From a checkpoint of a small self-supervised image encoder.
Model: 10.7M parameters, 32-pixel images, activation gelu, patch size [4, 4], layers 8.
Training: muon at rate 0.025, 28600 steps, batches of 64.
Data: trained on simulated telescope pictures of galaxies, 48750 training examples, 37.5 epochs.
Rows from block 5 of a small self-supervised image encoder, named by matrix and row number. Rows with one number belong to one neuron. Each number is 128 + 32 x the weight over its row's rms, rounded and kept within 0 to 255. All counts start at 0. Numbers have three digits each.
After each neuron's rows are labels from the 100 images, of 14976, where the neuron reaches its highest value: "strongest on" is what is common among them. Only what is clearly more common there than usual is listed. The data: simulated telescope pictures of galaxies.
# fc1: MLP up (model.blocks.5.mlp.fc1.weight, 768x384), inputs 192-255
# fc2: MLP down (model.blocks.5.mlp.fc2.weight, 384x768, transposed), outputs 192-255

fc1.190:128165128128127128128186104128128115128128128078102128128128143128128125128128128128128128157128160128128128131128125128128000128128128128128129128128128128128177128152128168128128128128128128
fc2.190:129128143128138128128125119114128128128128128182136128128078106157158128128128136128123128154127128127128128128128129128070130134089134126128125129128128128128128128128131214128128073127128127
strongest on: round elliptical

fc1.6:128154128128128128128122094128128118128128128117089128128128225128128126128128128128128128255128160128128128075128128128128132128128128128128127128128128128128188127100128250128128128128128128
fc2.6:128128126128122128128129126128128128128128128054128128128115056181128128128128103128161128000128128128128128128128129128128128024155128128128121128128128128128128125128129138128128128128128129
strongest on: edge-on disc

fc1.734:128126128128128128128092082128128137128128128000127128128128172128128133128128128128128128128128076128128128125128124128128000128128128128128128128128128128128118127153128183128128128128128128
fc2.734:128128130128000128128125111128128128128128128028128128128000126197126127128128069128240127165128128128127128128128129128128130000090128129128130128128128129128128128128141255128128153128128128
strongest on: barred spiral

fc1.384:128171128128128128128092153128128000128128128166097128128128047128128139128128128128128128154128097128128128122128126128128190128128128128128124128128128128128111124108128155128128128128128128
fc2.384:129130165128056128128129016136128128128128128175137128128147129138146128128128120128110128142127128127128128128128127128125129177148123127128131128128128128128128135128127123128128084128128126
strongest on: round elliptical; noisy

fc1.741:128127128128128128128106000128128028128128128243152128128128135128128132128128128128128128108128178128128128136128128128128160128128128128128128128128128128128072127118128223128128128128128128
fc2.741:128128132128122128128128130128128128128128128122127128128181130129126128128128127128121128111128128128128128129128128128129128127142130128128129128127128128133128128128133157128128093128128115
strongest on: barred spiral; tilted; winding: anticlockwise outward; winding: clockwise outward

fc1.20:128141128128128128128128107128128171128128128041000128128128131128128134128128128128128128162128080128128128117128128128128131128128128128128127128128128128128152127101128191128128128128128128
fc2.20:128128209128093128128130105126128128128128128000126128128058106104128128128128170128114128149128128121127128128128133128139129102084126129128129128128129128128128109128120095128128182128128132
strongest on: small; tilted; barred spiral

fc1.151:128199128128128128128116031128128124128128128026170128128128173128128129128128128127128128164128124128128128128128129128128133128128128128128127128128128128128128128078128255128128128128128128
fc2.151:128128125128096128128128122130128128128128128126127128128123133171127128128128125128121128121128128128128128128128130128130128100189128128128128128128128128128128127128128098128128098128128122
strongest on: bright star with spikes; round elliptical; noisy; flattened elliptical

fc1.597:128118128128128128128255000128128160128128128121027128128128026128128103128128128128128128139128142128128128123128131128128065128128128128128130128128128128128151128142128198128128128128128128
fc2.597:128129151128134128128128136128128128128128128078128128128139122121124128128128126128120128139128128128128128128128127128122124143146130127128128128128128128128128130128000135128128169128128128
strongest on: noisy; barred spiral; winding: anticlockwise outward; two-armed spiral

fc1.304:128154128128129128128129189128128114128128128141122128128128233128128135128128128128128128062128077128128128132128127128128213128128128128128128128128128128128135127036128233128128128128128128
fc2.304:129128135128128128128128127128128128128128128028127128128120255141125128128128036128136128043128128128128128128128128128115126090122129128128128128128131128127128128128122165128128125128128000
strongest on: barred spiral; tilted; winding: clockwise outward; winding: anticlockwise outward

fc1.229:128128128128128128128077102128128054128128128152161128128128165128128131128128128128128128184128121128128128138128127128128145128128128128128130128128128128128140128145128172128128128128128128
fc2.229:129128098128034128128127127127128128128128128137124128128094163134118128128128148128145128109128128128128128127128127128139125099096130128128119128128128128128128122128118075128128168127128128
strongest on: many stars

fc1.230:128255128128128128128072074128128025128128128139095128128128108128128124128128128128128128093128111128128128139128133128128141128128128128128128128128128128128197123196128255128128128128128128
fc2.230:129128097128121128128132106127128129128128128128141128128000117097137128128128179128157130160128128127128128128128122128124128073131129122128130128124128126129128135128158255128128217128128130
strongest on: many stars

fc1.85:128155128128128128128133079128128127128128128068117128128128079128128129128128128128128128122128121128128128128128128128128146128128128128128128128128128128128130128108128186128128128128128128
fc2.85:128128128128128128128128128128128128128128128130128128128125001142128128128128129128128128126128128128128128128128128128128128126128128128128128128128128128128128128128128000128128137128128128
strongest on: round elliptical; bright star with spikes

fc1.251:128128128128129128128119123128128119128128128088143128128128100128128118128128128128128128191128113128128128121128131128128086128128128128128129128128128128128140128158128162128128128128128128
fc2.251:128127095128136128128128062132128128128128127122127128128094164173255128128128071128104128149127128126129128128128127128234129042102130126128125128128128129128128111128162036128128119129128132
strongest on: many stars; ring galaxy

fc1.678:128114128128128128128161124128128077128128128013100128128128191128128124128128128128128128121128138128128128163128132128128125128128128128128131128128128128128162129106128158128128128128128128
fc2.678:128128106128144128128127155107128128128128128039129128128158104116120128128128108128128128129128128128128128128128123128119130025136131129128133128128128128128128127128103220128128175128128136
strongest on: barred spiral

fc1.232:128117128128128128128127204128128131128128128048000128128128118128128127128128128128128128140128144128128128127128130128128160128128128128128128128128128128128055127131128235128128128128128128
fc2.232:129130127128074128128128124122128128128128128156130128128125134112130128128128134128131128255128128128128128128128128128128128175129128128128128128128128128128128128128121174128128137128128131
strongest on: noisy; bright star with spikes; flattened elliptical; round elliptical

fc1.728:128125128128128128128199126128128131128128128155105128128128237128128137128128128128128128126128255128128128093128127128128144128128128128128127128128128128128102128137128205128128128128128128
fc2.728:127125080128137128128129122128128128128128128100126128128086000129125128128128117128179128129128128128128128128128128128125129175206126128128126128128128128128128130128112000128128010128128133
strongest on: noisy; merging pair

fc1.169:128095128128129128128105214128128146128128128142136128128128242128128161128128128128128128108128000128128128138128121128128127128128128128128130128128128128128086127053128200128128128128128128
fc2.169:128128127128026128128128132130128128128128128048127128128051138127128127128128110128111128124128128128128128128128127128127128129125128130128125128128128128128128129128129128128128138128128127
strongest on: bright star with spikes; round elliptical; flattened elliptical

fc1.541:128128128128130128128136123128128126128128128116120128128128133128128127128128128128128128137128128128128128128128128128128130128128128128128128128128128128128129128133128255128128128128128128
fc2.541:128128126128118128128128117127128128128128128105130128128080127124144127128128115128121128133128128128128128128128124128190127208176128127128127128128128128128128138128152168128128147128128127
strongest on: noisy; round elliptical

fc1.318:128255128128127128128180130128128104128128128255107128128128133128128139128128128128128128251128134128128128132128127128128139128128128128128123128128128128128110125210128152128128128128128128
fc2.318:128128161128050128128127255141128128128128128255131128128103106162135128128128057128108128107127128127128128128128128128099128203128129127128126128128128129128128133128126180128128204128128140
strongest on: small; irregular; two-armed spiral

fc1.102:128123128128128128128137144128128114128128128149108128128128132128128128128128128128128128215128100128128128132128127128128155128128128128128117128128128128128130127255128255128128128128128128
fc2.102:127126164128000128128130118130128128128128128050138128128096162189128128128128141128138128113128128128128128128128128128128129126131129127128127128128129128128128135128125110128128122129128128
strongest on: many stars; small; edge-on disc

fc1.428:128125128128128128128125150128128060128128129073040128128128129128128126128128128128128128128128090128128128142128127128128236128128128128128129128128128128128131128132128153128128128128128128
fc2.428:127128117128116128128129128129128128128128128135135128128000125134128128128128131128145128103128128129128128128128129128127128146102129128128129128128128128128128130128197061128128144128128122
strongest on: two-armed spiral; tilted; winding: anticlockwise outward; winding: clockwise outward

fc1.101:128165128128128128128124189128128119128128128187147128128128238128128126128128128128128128255128127128128128121128127128128145128128128128128128128128128128128144128118128182128128128128128128
fc2.101:128128118128149128128128129128128128128128128098128128128117124118134128128128127128121128134128128128128128128128131128128128119128128128128127128128128128128128129128129096128128130128128129
strongest on: bright star with spikes; round elliptical; flattened elliptical

fc1.636:128132128128128128128108096128128102128128128077062128128128127128128135128128128128128128072128161128128128114128129128128250128128128128128127128128128128128132126101128255128128128128128128
fc2.636:128128126128122128128128155127128128128128128086129128128119094125130128128128116128224128118128128128128128128128128128128128105123130128128129128127128128132128129128067157128128112128128128
strongest on: tilted; barred spiral; winding: clockwise outward; winding: anticlockwise outward

fc1.201:128155128128128128128131207128128103128128128144163128128128128128128133128128128128128128157128110128128128128128128128128120128128128128128128128128128128128118128096128255128128128128128128
fc2.201:128128132128124128128128127128128128128128128129128128128128123119128128128128130128127128056128128128128128128128128128128128131093128128128128128128128128128128128128128000128128130128128128
strongest on: bright star with spikes; round elliptical; flattened elliptical

fc1.685:128127128128127128128118124128128130128128128142139128128128229128128160128128128128128128107128091128128128152128130128128126128128128128128129128128128128128161128093128183128128128128128128
fc2.685:128130125128100128128139106129128128128128130139126128128102090076077128128128133128135128255128128127128128128128128128122128118144131129128131128128128127127128125128126160128128160128128100
strongest on: flattened elliptical; edge-on disc

fc1.12:128129128128127128128031073128128124128128128127138128128128135128128120128128128128128128093128125128128128130128128128128122128128128128128127128128128128128135128124128213128128128128128128
fc2.12:128128127128012128128128129128128128128128128124128128128127120000126128128128127128118128071128128128128128128128128128124130121098128128128128128128128128128128128128125164128128160128128127
strongest on: round elliptical

fc1.706:128116128128127128128170041128128120128128128255161128128128031128128126128128128128128128172128102128128128082128121128128146128128128128128128128128128128128131127108128161128128128128128128
fc2.706:125122207128113128128127088131128128128128128184123128128188185140111128128128153127112128095128128128128128128128132128092130098069122130128129128128128128128128132128154132128128118128128115
strongest on: small; flattened elliptical; lensed arc

fc1.433:128105128128129128128127106128128118128128128083166128128128000128128106128128128130128128137128030128128128135128127128128113128128128128128128128128128128128123126056128227128128128128128128
fc2.433:127129137128122128128127139130128128128128128126130128128085186108129128128128126128150128123128128129128128127128129128136127131122129129128131128128127128128128136128123000128128100127128125
strongest on: many stars; round elliptical; flattened elliptical

fc1.645:128135128128130128128040124128128104128128128067000128128128129128128129128128128128128128180128144128128128127128130128128133128128128128128127128128128128128162125134128173128128128128128128
fc2.645:129127222128049128128127126113128128128128128144122128128084103192194128128128070128141128113128128127127128128128130128079130145099121133128129128128129129128128139128222178128128000128128138
strongest on: tilted; winding: anticlockwise outward; two-armed spiral; many-armed spiral

fc1.396:128230128128127128128255008128128163128128128065145128128128165128128109128128128128128128160128022128128128130128129128128103128128128128128125128128128128128146127113128188128128128128128128
fc2.396:127129108128153128128124101129128128128128128152125128128154164138135128128128110128139128154128128128128128128128127128153125135140127128128126128128128129128128129128117123128128148128128125
strongest on: bright star with spikes; round elliptical; flattened elliptical

fc1.473:128087128128129128128174006128128163128128128222042128128128124128128132128128128128128128123128255128128128126128130128128109128128128128128128128128128128128118128118128202128128128128128128
fc2.473:129127023128095128128132120128128128128128129151117128128132154090074128128128106128097128073128128129128128128128142128193128133134126128128139128128128129128128124128132202128128072128128143
strongest on: round elliptical

fc1.173:128128128128128128128097145128128168128128128177145128128128189128128129128128128128128128255128128128128128144128128128128149128128128128128128128128128128128124131132128202128128128128128128
fc2.173:128128121128130128128128127128128128128128128139127128128121085131128128128128129128131128112128128128128128128128128128128128130147128128128128128128128128128128128128127142128128143128128128
strongest on: bright star with spikes; round elliptical; flattened elliptical

fc1.354:128143128128128128128087101128128142128128128051162128128128123128128138128128128128128128198128133128128128126128126128128117128128128128128093128128128128128015129156128193128128128128128128
fc2.354:129128137128126128128127129127128128128128128164129128128183000137119128128128114128084128115128128128128128128128130128134128126129127128128130128128128128128128129128126092128128144128128127
strongest on: bright star with spikes; lensed arc; round elliptical

fc1.469:128136128128128128128128129128128163128128128089119128128128137128128126128128128128128128204128127128128128105128128128128126128128128128128124128128128128128082128111128168128128128128128128
fc2.469:127129169128143128128127150121128128128128127255118128128137158125136129128128090128161128129128128129127128128128133128159128152143128128128132128128128128128128130128255074128128131128128123
strongest on: merging pair; flattened elliptical

fc1.278:128141128128128128128086188128128145128128128255123128128128020128128131128128128128128128179128149128128128132128124128128168128128128128128128128128128128128125127167128163128128128128128128
fc2.278:128129255128031128128125144125128128128128128177139128128000131181162127128128138128132128091128128129128128128128130128188127193099127125128129128128128128128128128128127104128128020129128127
strongest on: irregular

fc1.555:128130128128128128128129115128128100128128128000136128128128141128128109128128128128128128138128127128128128129128125128128067128128128128128129128128128128128133129249128232128128128128128128
fc2.555:128131094128133128128129155129128128128128128086123128128121115152123127128128118128169128145128128129127128127128129128148127000098123126128126128128128129128128131128072015128128158128128137
strongest on: round elliptical

fc1.34:128181128128127128128081011128128130128128128121255128128128188128128125128128128128128128226128116128128128128128119128128137128128128128128128128128128128128222130161128187128128128128128128
fc2.34:128128127128119128128128120130128128128128128123132128128130000099128128128128125128119128000128128128128128128128128128128128149070128128128128128128128128128128129128134000128128157128128130
strongest on: round elliptical; flattened elliptical

fc1.488:128103128128128128128093044128128153128128128119113128128128169128128119128128128128128128000128124128128128129128128128128107128128128128128128128128128128128140128133128255128128128128128128
fc2.488:128128127128129128128128128128128128128128128223127128128133126153119128128128126128127128123128128128128128128128128128130128136136128128128128128128128128126128126128125235128128112128128129
strongest on: flattened elliptical

fc1.26:128120128128128128128131136128128121128128128128135128128128255128128126128128128128128128066128108128128128129128130128128132128128128128128129128128128128128124127123128244128128128128128128
fc2.26:128128100128124128128128126128128128128128128071126128128144121144108128128128119128132128088128128128129128129128127128129127132122128128128128128129133128125128127128128166128128176128128127
strongest on: tilted; barred spiral; winding: clockwise outward; winding: anticlockwise outward

fc1.383:128132128128128128128152040128128117128128128141118128128128255128128123128128128128128128126128128128128128127128127128128255128128128128128127128128128128128109127134128255128128128128128128
fc2.383:128128173128141128128128129128128128128128128166130128128141105100130128128128114128255128028128128128128128128128125128124128103125128128128127128127129130130128124128123187128128102128128121
strongest on: tilted; barred spiral; winding: anticlockwise outward; winding: clockwise outward

fc1.495:128137128128128128128191093128128126128128128071050128128128243128128123128128128128128128169128140128128128126128131128128088128128128128128130128128128128128140126099128175128128128128128128
fc2.495:130125151128074128128129125124128128128128128183123128128152148179119128128128144128123128165128128129128128127128130128137132161146127128128127128128128128128128117128120123128128131129128124
strongest on: round elliptical

fc1.446:128086128128130128128150165128128000128128128134114128128128127128128095128128128128128128126128106128128128080128125128128107128128128128128124128128128128128043127093128223128128128128128128
fc2.446:128128130128150128128128133128128128128128128067130128128115126133133128128128000128127128041128128128128128128128127128126128114124129128128128128127128128129128130128129131128128137128128129
strongest on: tilted; barred spiral; winding: anticlockwise outward; winding: clockwise outward

fc1.730:128098128128128128128117065128128123128128128157133128128128255128128126128128128128128128085128153128128128087128129128128255128128128128128126128128128128128024128125128157128128128128128128
fc2.730:128128000128189128128132123128128128128128128114123128128154119102131129128128134128152128115128128129130128128128124128140129099110128129128128129128128128128128130128134150128128120128128165
strongest on: bright star with spikes; flattened elliptical; round elliptical

fc1.123:128138128128127128128131105128128143128128128255152128128128000128128129128128128128128128253128127128128128122128128128128119128128128128128126128128128128128065128108128155128128128128128128
fc2.123:128128132128126128128128128134128128128128128145128128128125140140130128128128129128131128078128128128128128128128129128126128124000129128128128128128128128128128130128131128128128255128128129
strongest on: many stars; edge-on disc

fc1.367:128191128128127128128159115128128131128128128124114128128128149128128128128128128128128128146128170128128128134128128128128135128128128128128128128128128128128202128144128157128128128128128128
fc2.367:129124119128094128128127143123128128128128128093116128128000164147125127128128140128192128145127128131129128128128131128138131169112129126128121128128128128129128125128132167128128047129128116
strongest on: many stars

fc1.443:128128128128128128128127000128128130128128128087149128128128157128128124128128128128128128085128129128128128128128128128128129128128128128128128128128128128128137128143128252128128128128128128
fc2.443:128128128128020128128128128128128128128128128131128128128130104159128128128128127128119128126128128128128128128128128128128128148000128128128128128128128128128128128128128000128128131128128128
strongest on: round elliptical; flattened elliptical

fc1.54:128058128128130128128255114128128091128128128158168128128128112128128125128128128128128128131128125128128128141128129128128152128128128128128122128128128128128147129104128200128128128128128128
fc2.54:127130188128086128128128152135128128127128128171131128128111122137125128128128148128105128126128128127127128128128124128115127083133127128128129128128128128128128126128134255128128115128128136
strongest on: flattened elliptical; round elliptical

fc1.420:128121128128128128128022142128128127128128128173255128128128215128128121128128128128128128214128135128128128129128129128128132128128128128128107128128128128128123129155128148128128128128128128
fc2.420:128128120128125128128128130128128128128128128208127128128126135149125128128128124128237128029128128128128128128128128128129128126091128128128127128128128128128128127128131113128128134128128130
strongest on: bright star with spikes; round elliptical; flattened elliptical

fc1.693:128137128128128128128037129128128122128128128132145128128128059128128125128128128127128128211128095128128128129128128128128177128128128128128127128128128128128126128109128196128128128128128128
fc2.693:128128072128149128128127138135128128128128128122127128128102113129129128128128133128084128117128128129128128128128130128138129007129128127128114128128128129128128127128122154128128106127128133
strongest on: noisy; round elliptical; flattened elliptical

fc1.763:128128128128128128128130064128128125128128128150119128128128149128128124128128128128128128128128139128128128122128129128128136128128128128128125128128128128128128125076128184128128128128128128
fc2.763:132127134128063128128130121128128128128128128132127128128114136140132128128128127128135128132128128128128128128128123128137128145104129127128129128128128127128128110128119218128128149128128141
strongest on: merging pair

fc1.398:128157128128129128128250255128128120128128128199066128128128084128128136128128128128128128065128139128128128127128127128128093128128128128128121128128128128128139127123128217128128128128128128
fc2.398:128128120128131128128128122128128128128128128181130128128122190131128128128128149128008128000128128128128128128128127128125128133109128128128128128128128128128128128128128226128128147128128136
strongest on: bright star with spikes; small; edge-on disc; round elliptical

fc1.600:128129128128128128128137099128128132128128128128110128128128155128128130128128128128128128133128102128128128127128127128128084128128128128128128128128128128128131128143128190128128128128128128
fc2.600:128128156128108128128131132136128128128128128157131128128109153103231128128128002128127128115128128128129128129128128128112131141038127126128132128128128127129128133128134184128128132127128128
strongest on: tilted; barred spiral; winding: anticlockwise outward; winding: clockwise outward

fc1.502:128132128128129128128154126128128036128128128133052128128128205128128128128128128128128128135128131128128128138128130128128128128128128128128127128128128128128142128024128229128128128128128128
fc2.502:128127000128133128128129141132128128128128128000129128128090167210143128128128059128000128130128128128128128128128125128079129128129126128128127128128128128128128133128128134128128255128128140
strongest on: lensed arc

fc1.376:128130128128128128128178134128128138128128128108022128128128060128128094128128128128128128155128097128128128180128120128128121128128128128128129128128128128128116135089128128128128128128128128
fc2.376:128128158128000128128129111129128128128128128118126128128112120111122128128128125128174128136128128128128128128128131128136128079092128129128128128128128128128128127128127154128128129128128125
strongest on: many stars; irregular

fc1.252:128000128128128128128000111128128141128128128149108128128128147128128130128128128128128128178128137128128128090128139128128126128128128128128122128128128128128171126151128234128128128128128128
fc2.252:129130094128120128128128129128128128128128128000129128128000071122130128128128109128255128010128128128128128128128126128112128103131127128128129128128128128128128130128131144128128073128128156
strongest on: two-armed spiral; winding: clockwise outward; tilted; winding: anticlockwise outward

fc1.648:128114128128129128128127052128128144128128128118127128128128153128128144128128128127128128154128150128128128138128126128128113128128128128128129128128128128128181129116128181128128128128128128
fc2.648:129128025128120128128126082136128128128128128033124128128255099119124128128128105128100128110127128130128128128128124128127129149120132128128127128128128128128128140128103255128128255128128144
strongest on: flattened elliptical

fc1.351:128129128128128128128122105128128097128128128138204128128128130128128127128128128128128128249128101128128128119128127128128023128128128128128128128128128128128129128128128245128128128128128128
fc2.351:128128130128117128128128128128128128128128128119127128128130114123128128128128134128124128000128128128128128128128128128128128110104128128128128128128128128128128128128128000128128154128128128
strongest on: barred spiral; edge-on disc; tilted

fc1.284:128140128128128128128077122128128126128128128132220128128128170128128129128128128128128128255128046128128128128128128128128116128128128128128128128128128128128126128116128191128128128128128128
fc2.284:128128127128123128128128128128128128128128128127128128128131137101127128128128130128255128000128128128128128128128128128128128127035128128128127128128128128128128128128128122128128128128128127
strongest on: edge-on disc; irregular